config.yaml
arch: "ecapa_tdnn"
model: "self-supervised audio encoder (BEST-RQ)"
train_examples: 39062
n_mels: 40
stem: "single"
adamw_lr_other_params: 0.00072
ema_decay: 0.99
epochs: 61.6
weight_decay: 0.1
Rows from block 5, named by matrix and row number. Each number is 128 + 24 x the weight over its row's rms, rounded and kept within 0 to 255. All counts start at 0. Numbers have three digits each. After the name is the row's rms in percent of the matrix's.
# mid00: scale 1 width-3 conv, dilation 4 (model.blocks.5.mid.0.0.weight, 96x96x3), inputs 48-95, a 3 kernel for each
mid00.1 099:103127121106087110126095106175125161125099140161089161127112106132164171097126090085160111138129093111111143128114129156124130123142122123140126166133109082144094095064106085135130133140065137142103166104129117128145193128102149108103165106120115102125162116087103124135121110109126112129125104089135132108150078113118108105104126144125130146149126107071110114099142119116126144162119098083143094087154144090099104078092159114098134
mid00.2 102:127156131118128105115194116113103110151160134115120127123147133108102114118101116079157109128137105134104147120133134129139108104159119080153080111187142090097118112217108117159129105124130110122114157109151139137120164118096116118110140149139101108113141092146065134096111114158135167136098103124157128152102114132132162113128095137127163130148120118153165107146127130130135117181106102124163137146079116150180142101103152134141107
mid00.3 106:131141102149115107096138104092127118145106157116166126104104137152131149121123099105137116096160104112120119145154135154115141114123109119138159109133139099149156184159128114156132148105129132107116123124133133168150139154094128127137149100174129103177127112086146128072120157060130113140112149106152124107130139128104107116117107164125128089163120112160135186119107125136105117153139159175131118130119155131105104161151131152122123
mid00.4 093:127129082150246160075091131119158159122119128117089124091114120125114106124122122144116114164138132112129156164117163136116093126149157132163109118172166170194172063139103168105142161120109130107129116114090130103156133141118150146128129144101139171167142099175105131133098116121102140123152124092135140125136142105106142155150130139131135134136131118134132174153137094122137133105105109098168149121118094113125148095148152119127119
mid00.5 104:172133133121115112101100166128120135125120127074141130136119066142136115101126165116094130161151114139137111129094132144132147131115119133109086089114121144155102140141132200126102085134158144111166121121127147133092066121142117113120146102119122103158133122085118134158129099166150115135101126159154119100168162155176117129120158133138085123111141091104129127100128084133144129148143106121123153088191120176116099137130114107143097
mid00.6 102:152133110152148118131122123082161144173107129098142110112168084136107107130132112109112113132178120096118110148150133102092136177159146105136095115137150141130121091117078150130122114128098121132181177120170177101167170136115145129100130140157144116125164117134128180165113131074123140092115135165098120130114120115138147149116145120113130138146126138128103114107116098100138090134124094168065119100111135129155121133115151101110115
mid00.7 101:149105150116143114104125180116133135176137139190170154148131114144117086156148212137165123151087109126137125155136095112125068091107127122151143128088125116162135107146126120131132090112166130122135121105094144131179114127152146129163113119129143120150108123106117110124105148094119144157188116159174128091146113098179131068105121163126132089131162141122127132156116097139144125095132128149133116184114133142149140164094112145118115
mid00.8 095:167116117112099146156123104121103080113128119105115097104146100131154158130125124162149110157128076116147140098119154145156157104128121102144130117151129118126178119124131139124182140117123141135100110158127158093087091127149142099171132133123161119149118110130241143157102145108184188137134146121112125106150118115108124106126173139142108128179123127165128126151116113191127122066141144116127099091160125127116112162128140115116109
mid00.9 098:117120105101130133095090128124123144121121115157107125078134101090132095108107087132130112131118106112148086112107147137117126118120143052099174139152113155116130226101118128161141154123119128089136117127124107142130101150116108081128124113089073113095133119124143106127118147111101162117127152101163107097077111162092093151094131154145176175116119107125114132088122118105120113125106127124164142152164125134130104125130093143112107
mid00.10 101:190151073145091146139126162140105105126129153115113144093147187126150114109129110071137114125135111108116177115137128153137121139124163139084116149107085119162106135110156146140183117138114125151133103113132157119137130123122136088131106115105111127119123148160145103116069113158110107174127121123091151179118108159147182116139126102093111135149136117121130101117105147150137117121109128138099130149167106130147104122129162119133098
mid00.11 094:158137157090115102124175092129138163147149137100120144134123132133141140137135078174108153129143138138145157145108127129103078102155118171146122139146142146099114140090198141127140118116119092140160123111132165121152091159122115125086084079076137112112113129069102150132121101134153130126088155124094109100110128115111116115128131120141123120085080108152157113165094125118121109083124139136150134127106129081104084133117119093113106
mid00.12 091:078136133115157154131112111140141134185097207126127158132119115142101130117116128126109175076111126135124085100149115130126117154162143150115154106163115123119109104144111132154147157131129086112135138133141097136098144122121152125140128148148157109132085157110089119089119152135100166097091129126109155108132129126116145139132158125121113164161120179129111112173137138119139165117125110119103178105128130137109102079144113107128146
mid00.13 117:149120151119118102119153107082142170131116144113120129112186180125162121160109126127136147129167129152100134121126141135118090128134153098154116129198101173164112255150083075139112164110126135107156136088127175123127112100123159113146096103111111131136093190115108136121108164155113113106131125120145118138126138137080139132142148121092141147107142118090125154105190143121128105143136160163107121115131138116148108107145117100103122
mid00.14 096:107088106106123096107105133134147098105137111164114142131136109120126095093118102156143134121122092106136160153156126156161147168126091122107114136128127135139147111133201132117132133145174135147142161136140128107113208135121166133160137133129122142133133179141110115118054144148087135114153138088159111108161110130127127099109156169155119087161135136130118108112112129191145090125144095128151108111118110139129142178107125152130123
mid00.15 103:166106145166129149090151121112130132102110151130112099168152111072141101125126131130136093191152110113127076130105138122101155134134147107111194158134109130088112155118116126157107115145112138152088129094129117131109139125117132145147109138125152128121165132124093115130118126142141144087166130118162157086092111176136091147131129151122134100090124133119110175142125091129128144194141099102123202147123175127119113156121145113146145
mid00.16 094:135118139119159120115117152135137168141148118138153127122140167119114108089158130116165100094157108137118157134151087107121153084126081111123115083144116091132128144116109092126163167152114125113112161137189159122115090139133110118122131111095088082115162155097135108130124124139158140117155115153145135095159083160098085164145146103153129130123130146123120119135158094118128125117134092102147123148157079137119106080106150148143119
mid00.17 095:086154123148096158205119088107120135126138123132140170166163147121114130116160181146139157151100153118139137122107097141109103145130154150124096124127145149113118121109087149146142117126104126152169156103113118138139126078117160137128117060117113148130104147110138113083102142103176184186151094165109152136154134103114152161125162135113162127115109108138123090138121151178131141131116150128085101119096168138147146168141101133099153
mid00.18 104:090129129145116103139123119117144111093128129131130086101120102116125144124116135083125173126146111154124111128118150089138102134110169125149121157097138105119115100136139117143149155132087083097134112139094154171127131122154116094118143157142136149096099134116098104149112134113164128104153112155111142100166130162145165078150114103134151107108093158137124167136084136130135127102182131123118128155114143111148122127104151160109117
mid00.19 106:162132154125132180114133110100132136151127162172140156135141153165122131152098130149150147132155141107100104114128110111123124099142119147106132132142090095144104125136146128143097118129099139122205131125113104101130131129128095152137136091153128107126073117136153138102089120093169155127182089096087111126141118178156139177121105125121100130087162149093139109124107122187139110141167176155119118122109117122125075189116137122121118
mid00.20 106:180128100157119122130098134115149165094164124132191125106074131120138152132128140135124128125121106096119132121121120152108123141120128135103134193148124125143096116197142127109108151112119137121145088182151123130095126124102150129129134140106170095127137128118128124079091159118127139104070180145121101188137149132157106097107093126133109141128099104136129107127117169127164122108141124137117118126103133169107124118126133140089107
mid00.21 101:133111119100244094153130162117155117147158101095115127106103136121145120124114106144106089104132108105116104095142121121155108114140128201129080143152113130142116128110141119147122108145129151153122160126122115145132107142154105115141116104140073118108089175142138126108112119102120135125124160086129130120118097095104139154130132135135111117132145160118092140180148178097104146157141102131112130122120139094109085127133084124129118
mid00.22 097:106106132123137118151176130130130152095107091106131119098163133130102108161130124067129146149123117179091163111096148143100115090118140173131114131160108109122119077172152126173106148127153132145112100130126131161110104113088125097117119155181163125206086145103129133154112137118093145144135140107121167119154148153132141101120090166160166129136142094121128096123132134115100117115143131154125122127110121138122118132123137146089109
mid00.23 101:110133111115147133186127079124117135188086136181099123119143097127119151243085067123144098144099105128123119132118165085095115145111102156148119126116135116149090099153148172113144141121133125115126094117136239102098143128070143145118095119132133145156111107162183084100120110120154139131174098099095127144129129147148115103080149142130144147124098122144101123156120134123153140125129100165123113131120154165138132080130131119146135
mid00.24 101:137137129137136142088123155135096162153126098098182091154181132127125156112112129108117132088105157172068114121114101105082160129123111088079152130170154135147135100139116143160131094140120130121130138107122143165137110132100171129088101088127120133106137120124150147125098141137112164133130130109145137119117119125156102099086127111107150087124111126144118148117138119089118146170125126099077108090143109134088127138136121133129110
mid00.25 110:124111140108102129123095128115130139131113113110118126115141180121171098107141126105090105170107111150128108100122139118118104096136134126134098127130143119163141132127121149130112123151124148116125126137134117128123137122161173103102137113118138109148122145079110111102106110149119134118108122107096141096113101117190127088103104104172105109181106110118144148137108122126137109097156093120097143127132105140129123078153128117121123
mid00.26 095:105147131145155161137093133146107168135143161126113063136144127100129101105137103136144109152140161163150142102130110148117186100168113092127118111097137093158096150108138104131103157097131118138110144119134107131133142085136142136137112103128152092147121124087129127117083140102133089149124106121113128162160135157141171154112155132123156141168129130118117095080152124123128129118129084115111140071091109141124134186125156168129117
mid00.27 110:097134141112156118113098126128105133127124149142130107120205148154113125154146157117106108152100146094079139159098108132103119089136119072145114111167151157129119105129176136152114141128096118131133152102131083100162126154157123114114118111125130116089118129141140115127132147140104159136172115079160126105158074106082155112095143156162123173115110153125132130143105114157134126128124127118134150129122142131106143086111100141140119
mid00.28 107:114149123106145118145098111159126103132109165093143093112113110098172122133131147150127128180158145162177118109144108110152141112131112143156152145111146097101095118145108140088143126128133150137112093126145128109152131121164106153118101139142127106105094094129162115154136109128133093181118122114123118130094136131113127095115114124133126091127166139122126101172164173135108106103159117134115120128134117154172111134113116118111115
mid00.29 108:104149126114160121139104130110139085146117136097160127115150113140111146095129136113116160123137144139112141116112105196109086106119137086145098112090166128146126088111146132116182156122118168132143137121129117131159131124126133161110114097115115115144117125145189097103126088106106139169108149130125135141132136154092122163157146089110134160165145090144123156114122144139115125087158140123126140121114144172102127085165162152118096
mid00.30 103:122177103114155153187102151155110135120138130141100142182111170083114149172094174104140112187130157128126149107122122108150110169142143128130119093074129118107165124119116110103088109092144140174120170136138149110122092083145137103117150157099117124119135155140156108162109118144137136163112115121104144132154135142105094133131119144108141129147147110125128097135096126110138090135135083107094130123130110154103076125139117135107120
mid00.31 094:138111118113255128147112137139119137106114148143106106087140151130134145117109124133108152158097137172125135145159118123115130144102101117154171116187140083220110133150098120155151135119102134155125124120112131126130129135122112125126131127130141116101126120113118126154151115114126129158120094126145151133151158123175163099096139130116138118130114118158120097125108119122123108122116118135124142100143128113137142129132105132101146
mid00.32 093:113090105120104144121144117141121123126116129091144143097116129102119096126109137162158103095126138106111151144127090169119088125119160103112174163151108124114146147128105127163126153123161122114139103125105079098134125168154105130123118112120084097130104135153105068118098136174116128169159138092108158124124120121151089147095161157110125112089130094138133118143100128147181125190117117141137128179145124098092096109139099137129117
mid00.33 106:142135147150133134139146142167143124156130134123137127167115155159165134143120102111106110120122125099099127126131132115129132135135128116121103093124120067103101131161111092113117151115126104118125121132129158130118128123116139105104090148150111158133162120118082120129095168149123111146089128092146087116145109121140120073109126147120149120133144117095095136099184123136169075141125110146136104133101128107146125142138123119141148
mid00.34 104:182099125133177106153160129105141171104144126111124114123113144139113097117119099162126127122146145172131108137163129119157143133101153085125145126159103131113133175137126105101130133112141095107175121123157141148145107121103152155151130088150117123083092129148137106140160114144176151104198103165117128189101125071128143126131093129112126105080148147138107143141110104161118152093136156143141118135118106096126106123138101139157162
mid00.35 093:111103131120142118150109122136166126096114114165151166117131123118140120118110157149125110096148113104099093126113129145124129106112148088164118100122113125159139120150104148127097087139105111118124138133111123121163128147134091119155144116088150122110126166118115105098059124154101109115177123130139150109183120151106123138145129149126118152166097120082160133142125153179120143109132095093128085164136151161078153095115144156144126
mid00.36 095:116119101146109118188147129141150134151149098080126090139104113130117102100078074116142148074117132125136129087149099137138139104126132146156138130111124117144129122123092129143105123127152158130127090146190105124084094131142162130141144125082110157115099097111115115144139125097116136100150147124135120159108160115083122140133152087109098142146140198116101120128107098113112153162135160134116137114147073113143111084117133120116116
mid00.37 092:116126131121112128141106157088105117153122144182123106098137063133143130096108109161126126118098118105103123124131122150113152127112127112078093152187119122099122138165088159138136109123140123132163136113095094126137114124147114137123102090110087127103116117106098118172128124152131161126113135127147100106184144147186121158090112109115157121132105131126119106102143121138128172099134127111119099127110154143123089138175133169146118
mid00.38 094:105108118137128148130100157103135119107152133140134150132144139144108105183147108148135171139096110158121164188154118159131138121120149089161161099094114105114088161108132103127122154142154091203135150134121121132102125129096136159126128111111147148135116145104099125111112156166147129132097125134127115122142145144089099125194142142135148119077121141108115163142131143147097100147156128130144111166132152113102155119111093174117150
mid00.39 095:085136184125127161141156141108139106145111172157104152189131122165144108114124137120118108094147149119116118139130102137135096095127135087139093092142089123129107149130123129123128101095092120121139148139161084131134169169213131130127115126132083138137136088134086141088129132130115147122131124095123146128116134100115141150134117084119109139137140163092142141168123087110143147087117112117144153162130148110130124099093138104121130
mid00.40 092:127146155111132110148151133122104066118107100165111082192086131163100126121112110111144165126127147122109129144164126132139133138150101096146181116137173136086106060149140096123107089127130132157130141098119103162104135118109109128118128169143130090147160116117102124116089130113132135112133114116147104123136198113119170106116134145156168102152165151124143102095093131116122138116137133141123126126147175131153130138135132128117110
mid00.41 097:094141109132126141129122130127149131103130118084118108097098111091123123114126114162186126120142138138184119134144139094087170095127115156089099142162161087089127143100150205116167151123115129138101119118096108146141130159090084118132138121143171143094128128110154132122154138121158131140136137137108151116129129122106135141179111134158130137144101154127112117123110112073137104093115177129139115074102110131134137129082104128114123
mid00.42 095:094120106185113132160130142156153142159102118156096114083074113138155135095149097074112101128148110128053144137145127134122153159153172126103164146095157160177130136122126125135116119089127130152118176171116125148084143108140096108103172149113179156138113125165133096125131138122139131130116121170094146129143121140121115135131171159149181165117157088197122163109124128063115156111099130138150087104110135124145123133155123152130149
mid00.43 102:158106119099126109125115112116120163124131112118148133104112092121124138113095061143107096126147086143115081138133107153108119132109115118133103055126164143082114119125138151109081104152117101147141137083162118094105166109097181114104137170166142083200097127125114134093137114157135103147102121104140135134135121127121126157109135122096156128144121117105109133130144166149120120161120132126116112118114155149139182160136118082140143
mid00.44 090:079116101162143130142141141126108140072122104127109102098089162212135117140145128140145103136146133160155167174178116148112140119141107082101151122123125128130143132113118160165165154129156124127124145126179133146141100143134116163133127102127128083170124133091108123169130099111130146167096126135137133158151107114127134125156144076133140136150146132111129109114115089154106136118139137121143180127128126139136089136102111135143181
mid00.45 100:115094171109111121130118157125159107177117176142144122112117118122160108108117092152143129141127112161155117161112126128164153131116109161135095112165114122118140137130154188170179140133132159124185115119124159119131106160173132119098126117088144119126164133088104124146104149123134168131131125167186150145128129096150135096146124118092158130097139183078132126117124124149116132177200139111121113136166068156094102138118089099127137
mid00.46 100:096107089078087138141105154133097141147109096130155158129117130132132166116130089087166161145155129111125109145096100133148126120139110131102134131097132208155088155147143123103128142127123064173116135121136132159124128146157103108106128149117115109096149134125112198105145109150107167098133151160153146085134096113176142110152116153131149114108119108129141093148111139162142127128151134101153149171164172097108121142131127108108126
mid00.47 099:122097121134133086193095211156117147095126136132126106096129108114132160114113121128136148139124138106112128139109121096128158169151123098142130137147139105157183118122094142130085170130128141133148106119096099115116126124085131131110092109120127108168103126112135147209149135126119135119120102123139138141141158119120156152099135137113098131116151120128134146097145135164142112098101102130176064149142144105096126128131099114110131
mid00.48 094:144125123084124124129127132146147091131117123116160095165150141091109131101080094150095193131126162124117149134154178128119145129105143141131134161083115113076099127080147093156124120122140104094118153132141140116152111120116070102121122143149104109127087143131138130126081115146091071138141121136133124090171204150092116108130150112150116085105091142100113139150164140173140117147088140138135121098132102093129114125116171082142095
mid00.49 105:152140098129115145137133142091178114120114115120168153114105153099184137140121144121138148098140102135162141101203106129118112129139114119123126168132123129099174157105105138147162098164077141130117088155108125097118100141119189122125076104124124156111105104152135098144091100118094126104121151103118129115130149131160113110105142120147082158115139154120144119091100170153120130142143165113134146122150128103126118181135122101123161
mid00.50 107:105160111106110121124123133094134125120108155181131136119080128131154112113106092194084079104089084126132147120155110119133127133112116098142122060137122144132118124124104085148116142129107123083156073130139108127158153146120127112113113133116119120098131102119129122117192179115124136154141122123173101119096140179135122108096134133167112110133119120128129127107109128118150119180090176136116115165167147106132149145105153113131130
mid00.51 097:108150111158143130116123137165131105136137094135166083128125117085117163111111134135106131125141151132157130155115164144125126098126130144159126151103135152098132138127177136118158150162109109134128150155112142120122139133125144137134119100085130090141110063099104118125081139148111164135080110136132126097134141150092109116144128168149143107114119158136124121128141163090132117129098117161127140177143075104101125110133090167139168
mid00.52 106:156079191152147116161132156129130107122136132114089112127127099153154110132121081140113096142131164081169124153110126108106119126111182124131114151130095110115153106152097088119115107099103144108150131106166092143166065164113141137210141083144154107127114137118107117114122128157098091143095144169145123172135157169159130155153128207132064153103137156119138116180142130121096125101105092130143124122120136151151124200142164130118093
mid00.53 106:134110144114255108155114119137096136123132126129116131125108132146115124124125120145089121143147104108121131140117116102113122139142134113153121119191097120191111150102111117129101135164165134158147117109145121114141128129138113100149105127140115105141085106165114130132123151107110148106116126119130136121135099146111111137126129159148069135128135127106130125146136162123111126141115163132111108099208106120123116159109142130114138
mid00.54 101:109151161125114138127128114127112112145137123142122104152105161124135107083140110097086165129117121131138176152133135147135105146161107122149123114096143100128075129139140163124144107095144162150136078169123149110163113126100200141109113096160119123121173074161141125124094132103140107108125130121157120164115142109166152167149119112194100115106133103125141133157073156095166104161122111113133136102125100152130125087153130127102141
mid00.55 105:090144181135147167103114161129156153094121157108137166104097115149099086158141190102122087153172120114106129135117119096110140135137169109140131140111106187131104159149109144115136147122168176105170120133126143144136130133111145107164129171152134152139171112105156145166116161134131143091087122160119139117134111117134144117139107105088115109112148101112121142136121140113134119170128168123153091128130131182116134056115105098115126
mid00.56 099:185089146119153068115106114111120135127090134129162117114125196157151159119123164127100123065107144106152133145149135161119121097090120149136118132116141103121120110127136110135124117097105151136128118144111152126154129103173146166111152153138163162140107094138142089171191159162086150101113125101098104114162119141118127156104117142140123139113115112104122111170149136136098158100158106102123108132096108157163167154140118141084072
mid00.57 101:115141095128164144120105116150110100158136095111164134126140142143132102126134126152124126176164115078131104132146153107113150171156079160106127152129140156138128118103109167134144124150153117133103131119133114137109110123128128133134120125131106081133173139042189100125103137071088142139167139107127102101161135138099120146129121126116149165106119122187160116098115137158080148073138113192114138098145092131141086122121135142118170
mid00.58 089:139155197124110136106073122102116107101105124158119103119129147130162127136117107186140137149134136128150142073096135120144129105126126112145083150120149130182130133124189109123141121119108135118099107124137145122117161129141139113109161147146207157164085124130141120098113141120140143165109121106122145079134145183108139144147141127094182139143117130110099120116106141131119129102097124106144136115125104143141098151126165089080107
mid00.59 095:099137108141169105155127148128148133091129169125142106133119136152110149120116158137123144145125143135110116136126127149146095163158176126114166130148134092119160105148111072097138129132096143155140149138138107142151138115114126120113154138156147116117137123108158141142111126072103145083108147121120114113148110147090142101118141138116134125138146146127135196076133168128110110151108146165149134115114126125121187158119148170141093
mid00.60 106:069148201126147160105115125186121103163139107132138163145145120120131089136138133144118138105140122118107148145114126132111164128126117116107122098173105123118130142173119088149152118112134185116084175104106115147119103127115143132176126135130140141104150179143092131145133147115099114150142131122163130104127128135158132132106120145101163142140126149125118130170118099076149117107120104133136130136105117143147159129112141126147108
mid00.61 091:144162152114166146108124132116134104113119130098157128139135130105099076114107110133144144145107132141118125174121092113120123145107140171093120111105163117098105107123166140133206135164128128123133113131147132157077112123104088082117100097100105132131110164117095138099111146149150114103131132113144161110193128192131131121124122150123148167100115109108137137120142145109145170128140120153115115137136167075109137132146165104162124
mid00.62 107:142170120157144119159087127149115120112126115110110086119130081135105095120133140132127104119137092142162129177134123121118145112126128101136096196097119138125131140106123138140140151122153128145154094114125127096162118136159124163126160102114128130135109104155115148119183125071148088168160148119130160110128136138153129122153137090118080176124120112106136142119146092143094129101110108137162122144102127095132196147136159107131121
mid00.63 110:130116103130138091147114119125161137092103196104159155108117101123152095108125107171190141138140112149139137126110167120092163116137110114133097133113122109158135117156129141165098125113146187118106113110103157159131071153123133104145146132096134115155117138196165099131147162110147118125079143136126095119123118133156093107087126125150144126096094168125153127172130111125118092089113126116142159147125119133133121159116157115128173
mid00.64 100:138154118122127127189164134174127153149099169108140124156110071143160140120119151147160129094132121125159108105161204109135129159139110146132096124090140094152125092125116117136113153139099095082093120119122079111084119114121145141121119134137123081143185121167146118118130097111152135145147135127103126123158113150134106126121116159131147126061138085189109215147138126115105173148137106077129142153152121157092100139114147083124145
mid00.65 098:149120119137117148156107151094143162133146099166161106113078161134161165121115118118135116137114127122155151129160136118142111154163092110144121113127139133183103110125102147126101123168143125138136080161105137122126111136118103123112119114159087170116132153123121113122106147097099120148104083148167137126154102140118140115145126146118130100102126134127114100149126144121100109107125126090153085136123125119139113087161116144111121
mid00.66 091:142129144145120122125137097088114120144129125129114145119089128141104127127117187113086163091102166158108126129139106188148121077108088115136150127109100138120164132125093146113164147080127140120153167125122145087146094134173098093094122104116167116135166125115100123091145136162144095139136105112168117145159141175134152131103106115140108105104111159129119137107117152077137112112111100084127153083167103108119103178106140124137138
mid00.67 092:113130104116122132110136107172177101138118122137107141126152142111193142126114128073103200148129128130130146101180102130133130118146122128139103109155090071118114092137130144131095105105132111143148168152137101117158138138133103088095156155110122180135117102145121130141119131109128174113136106129112122121114147137133129084150107141168140164128137091101113130179137140099113143112083101102128100088121102173130108151183154136139074
mid00.68 106:175127138141124139163138119125112126130110100102121108134118128158105149112132100108120142097132145128085101090135154104137128129141127163101105105166104151122127168145146098109129108155157141115135066107131145101084174097122123122109144126129101124152074131195147129147101113141125100099102133142140126150127092128142124165120161126132112092181136119149150102163120128105148133118121107195073122155110121096130106144144143087101156
mid00.69 095:136136166112132123118138144155112152095126153168125131153137124141135132160129120137116151145099104103139136119119110110137119101110094217153102105128109087100132116162083127104113161133119149121141123132150136113135106114086147086130112087115129157117170133158115092120163135146165131126155145178131128108122129114155139123142136158113159128117105130138175174145183149136118147170183159119125124173131141152125183097137112104121118
mid00.70 093:104126121135141158119131066145134093125124107111112148143164103084142106160139160163115117137163109102148121127131135155169114148135107135159107117103089181122160174102128128154138125149134049121117109157112154146118116097114159141146117128131112166146153121101167125176092098117175166158134122119144099099139132124153143123135122118107128113084119106118138145131113177145131185145141112113110129138138097124134150169159119111129155
mid00.71 097:127139116104108115167149120115113094124116098075140175125125128113135210126117102131109128128141090112142112140132157122164152152128144133104102136145092117102147129099118122138124080139118175133147122168145146098113120113122108090137109181141115127191133155131111126089086116133105131087104150124133126155128128082144105136110099119128139174123115152170126102137143122126137088144120132131132131130121101132111130132185178128170141
mid00.72 099:148129150123128119098172120119088153146116122148129109151125150139098099134098124168109117132149128070126092129112123150124150168149083111130128098148126155141183146132166167130145131125156143079114119118115138106094124105102095083101141088129117122150101136103090122120104133086086172120107139120146137104149128173138141138093154164061119105122150122138120098124122117120154129109124122171076176133147094136090108112100153132111113
mid00.73 101:162106089109149118124169153134124106081120094088131143145131084104107141117105130128153104107122134110099106135150175130125148155088109161166113149171124097111135113145141143146109129111135131145148119085148126133099153139101090109125151123110122105109112139123119094139133110137130150086119113211167131159117106150155065152136133090127143132148111126141098106134137110145126111136174147106146096154102104097127116129144115102091157
mid00.74 101:111088117173094116160123144109114144115100103125127138080131094128136142195130114109114134113150125151162160065126145108120118135112105091086190107123158169114122110119092122134122143148077102108127140145086141165158127168119074122136123140158103124141097103138108134154112158117096137165127176140136156115098144095139143131164129143125141146076131142125134115063143147147145151080093125129136125174153095105131129161116081114128143
mid00.75 105:144100114144100134114130135124138106111159145127164141120132196140144082113117144119123081163136134108123121152170127132114114103109145100098144116176080096140143131129143151156108122115148100148127119174092093178147118123112125125136119108115142143116122106090116126099124141086137158082125129108121132175133118105123133197162129104102159142135115110102136102130133120155129114120121153082154145137116131115143134140123152118119098
mid00.76 104:113166172151108182098143101149155091143136104165113139096112159128116112107117104138099109137142146095095110137119139160111113128162103169117056093122100128131126158145151075128122162140141155120133103127109090109126126139115131110076127096105118133113066113110155154152103105144154126108147165146121107103136108147117123139140121111103148102104089096154160152123159145153176145104124103112124187133110153156122144153123120103124114
mid00.77 089:072136107080156134112125092098098087142114123128122114123135105155151154138099179105150130114111177131130100113111169128130110108103127091169148108175119111174143129130157144134137118105125123123113122149113137124139117155151117127133120137138110143149169178096107104115093166150138120124113157125111115121147149126127134150107136142117150132113122110083102122130126112095125098172092105130100165160135133098139108119106135115134106
mid00.78 086:131103129118131123128092115142160119115122116125149114121147130130164147131113110093109107129097136104130093109091145149105126130131128092134136105155126101113089151110103094126140091125102123135096105110137135126121088106144091085109163176171124143132097140123145145152129117114107114084115093140122135168113142113117097119083123120166143105146118147173129152088109108128124131127129111119123148120117137100102108137125113114080080
mid00.79 105:132140136124139121113103149114163127059158157099135128129114117145116144128113139112123167145141101165154108101127122136144101110112164140129133143121141137117119135174147113118106053157117129135159118190152159118111111161145166091090131105092125093146142143128147129127123133105100116105051177139145124106084157151150139127112099127138074126131117127091149144178099168084147148151135155128128121101151146073094161137120130113125137
mid00.80 094:141155139120124102113122119118146152113123138114128130128110129185108141139141123124128124093195126124090140114140122169126128152113132128090132069101122073112112090065105109106090109134155114123096153129128143146151109139099067060061179164172124070119108094157109126139138115078120107142107137107113139110168114080145124175104129079101155132106136112115161111127155106109110138127157173137144091165117139101101131152120141084127133
mid00.81 110:154143129181169133133097123088137109128106115103122118132152142117151125120131124146079149172119143109127113172119149133117135136128151136137184150131077114132127100145085104131131124130095163078159155116140140122106088159098133138121144115104130130148116169093147090125127089125105145106157102140194107155120098101187121161100113118118118137110160128118100107132110146136146135140132125119108138142125111147147125110127133141115141
mid00.82 109:131141109107123110057104129146130096155119105140134097120065138162120064085133157096123175100132169100127144125132114117133124098145121124149108150140137133146118141163128138109198108127123114128170132134116119131135114158134138128123132113120129154143077093119089136191057145173114126158140172120126142157146123146129123126133112119063099171134102133140131136088103148134125113124126150130164078132137119097116187118122152168123102
mid00.83 099:091128092150133126128157138135159139116157133141119180132111074130135125121156141169135133144164126099136088108149130123116123131139119140179086131113149122121104126101120166092126124136128133139080171111133150126146119116152112085163139129114113113138150123125121152136152098111090102131083153083183131126137145152112107127129144114136113132170101140066124096115132112127102121109126177151109158103124118111098086108164141112117164
mid00.84 097:110124100158132110107106118115138137185131131119113112103188148178112118123109113105131077123137112139141141158133132133109152154168145159097142112131111146131106175149141149144119151105152109123139110097107103126119082144109109105155112161122142172072115111113108127137138126091139191131105092175113150139135126122084140133081137121164111132184112093118156111077143140162093111083108100160121092111129089138119134112121115149135139
mid00.85 094:139127123125105138162109136111087147092139079122110149115152142136120114127137099178140145117102114181121114144123104135132149108126127169138090122157154129137168135149135085163111161117119161130166107134152101174136110111098112199136120106119177119112104130141144118124143143123084172152124135126109173136128138124106142093169143129125148130112119140109110111150174139091107162113145125134102129114094107132113125136155127113129129
mid00.86 089:113106133145097116124137080103136135116133084094115127120105127154115127148126148142132169124100122152163133133123177169119125119125109139123086139079167125103107123145119143127110156128167121130127151116126096156083113103117161136137115132170114148125162110141172133183106119161179118150127155105112113123130151110157141080162104130117140098082135150072106118116137138146157160091148132121154092168148115118143142097112161097158120
mid00.87 110:080155122151129147116067137132090097099137130142133141136131066125135088108123128113106152108144191119127121142121110157121149106111112100131145131102112089140117138127120122135132138128128154105125116161169125132152076138197092124182088129091079145120089099099163128140133151198121119122103128209153138174159106109080136098178137116099102081099101163161104092154140124157140110115083122150129168109141115107139174109165115092119137
mid00.88 101:128141098134134135160118141149144092147121144140130112109144115130108120144131134091130127174151129093153108152089126151115127126179129156112142094127093142132136144087145108134110159118131123147113150149127122158131081099147135147161123135105116107090146150096138104147096142116135131150149116081085108137143109143116118170141108146105143129111149182138146105126096162155103106133129133056140157111117111093120109149114137160097121
mid00.89 107:152148125126119112170101149110149127141074152137170162139137138121127134133120119156151139142146108115193096117139150133130111120131103133132134111130106100127126111117091074135144134142136159104101085129168137132127117106089130133084095161158134157121112134093132090132117119080141117135134109101150110131130127129191146173155123088155169139139149090153107139091134096145137117156169153118113099103118133083093134119099105172129146
mid00.90 100:160104152108128130137110127118111147117113165100142129135090140129135103120135167138114118138154111136175174122113115165116132140130106109120096097182120130122119150114138142151135106124132109167169136118101111159101100112169124124119147113142085137134119126101113103100123139144143134155127120125186122179110128124089143137106133117164127147129110118102127111134169081100150126177209130100129111116135140125156127112122104125134125
mid00.91 095:132147092138092107128107136148152115110135137081151124158190134126175117130100118087111155119158120145165169110135173162158149128142130107125128077147110088108120156109148115118110182149149117146111097129161149124113130093107144141113110109151109155155085134127144144163136113074082136124121130138171127121140167119171111104205134169127113144126138145140116125158125115103150121100139147074157100130120154113142104163160103140139156
mid00.92 102:174130167117108150166112146111125112129134113153119127204169134130147132161134155162140095123119163119143102117130103125118127087123083139143116116150138117122127173122101115118107078139126154104101116147103110133103179122112108111129112146080134155119135157102089132155099143143157134149108122126090101123171132119113190119144125114137123118127120169089124111178143125106118088139103165111127114142145091178099123095109099127126119
mid00.93 107:102131130153110133132161126121156128149175128126137102101116107129143123137142089155142150132136149111135137136105134071082125152138117171125077128137140105129113146093144137099122126130111143153117070167119092106138134112101130135119125094115115136117122157121128162087130116105125094135120168118136163143117124140129131145076164146143107165140122125148131104129123124148110132136100181110139111110120072118107130184138123094156170
mid00.94 101:113110128089120121096107102155128187161119117196101169117175094112126116091149130072111159123102109139124149120126127107150121083134133126096080118113142139133144123110129129159081137101136120121107144156121138133117135116088140157185130147134143137124142178187103113111124127130141105116119143143172117162158162137139115132110131164163076179080100105126118132143102147111113130139085123119124112093093081147137141080136117120116143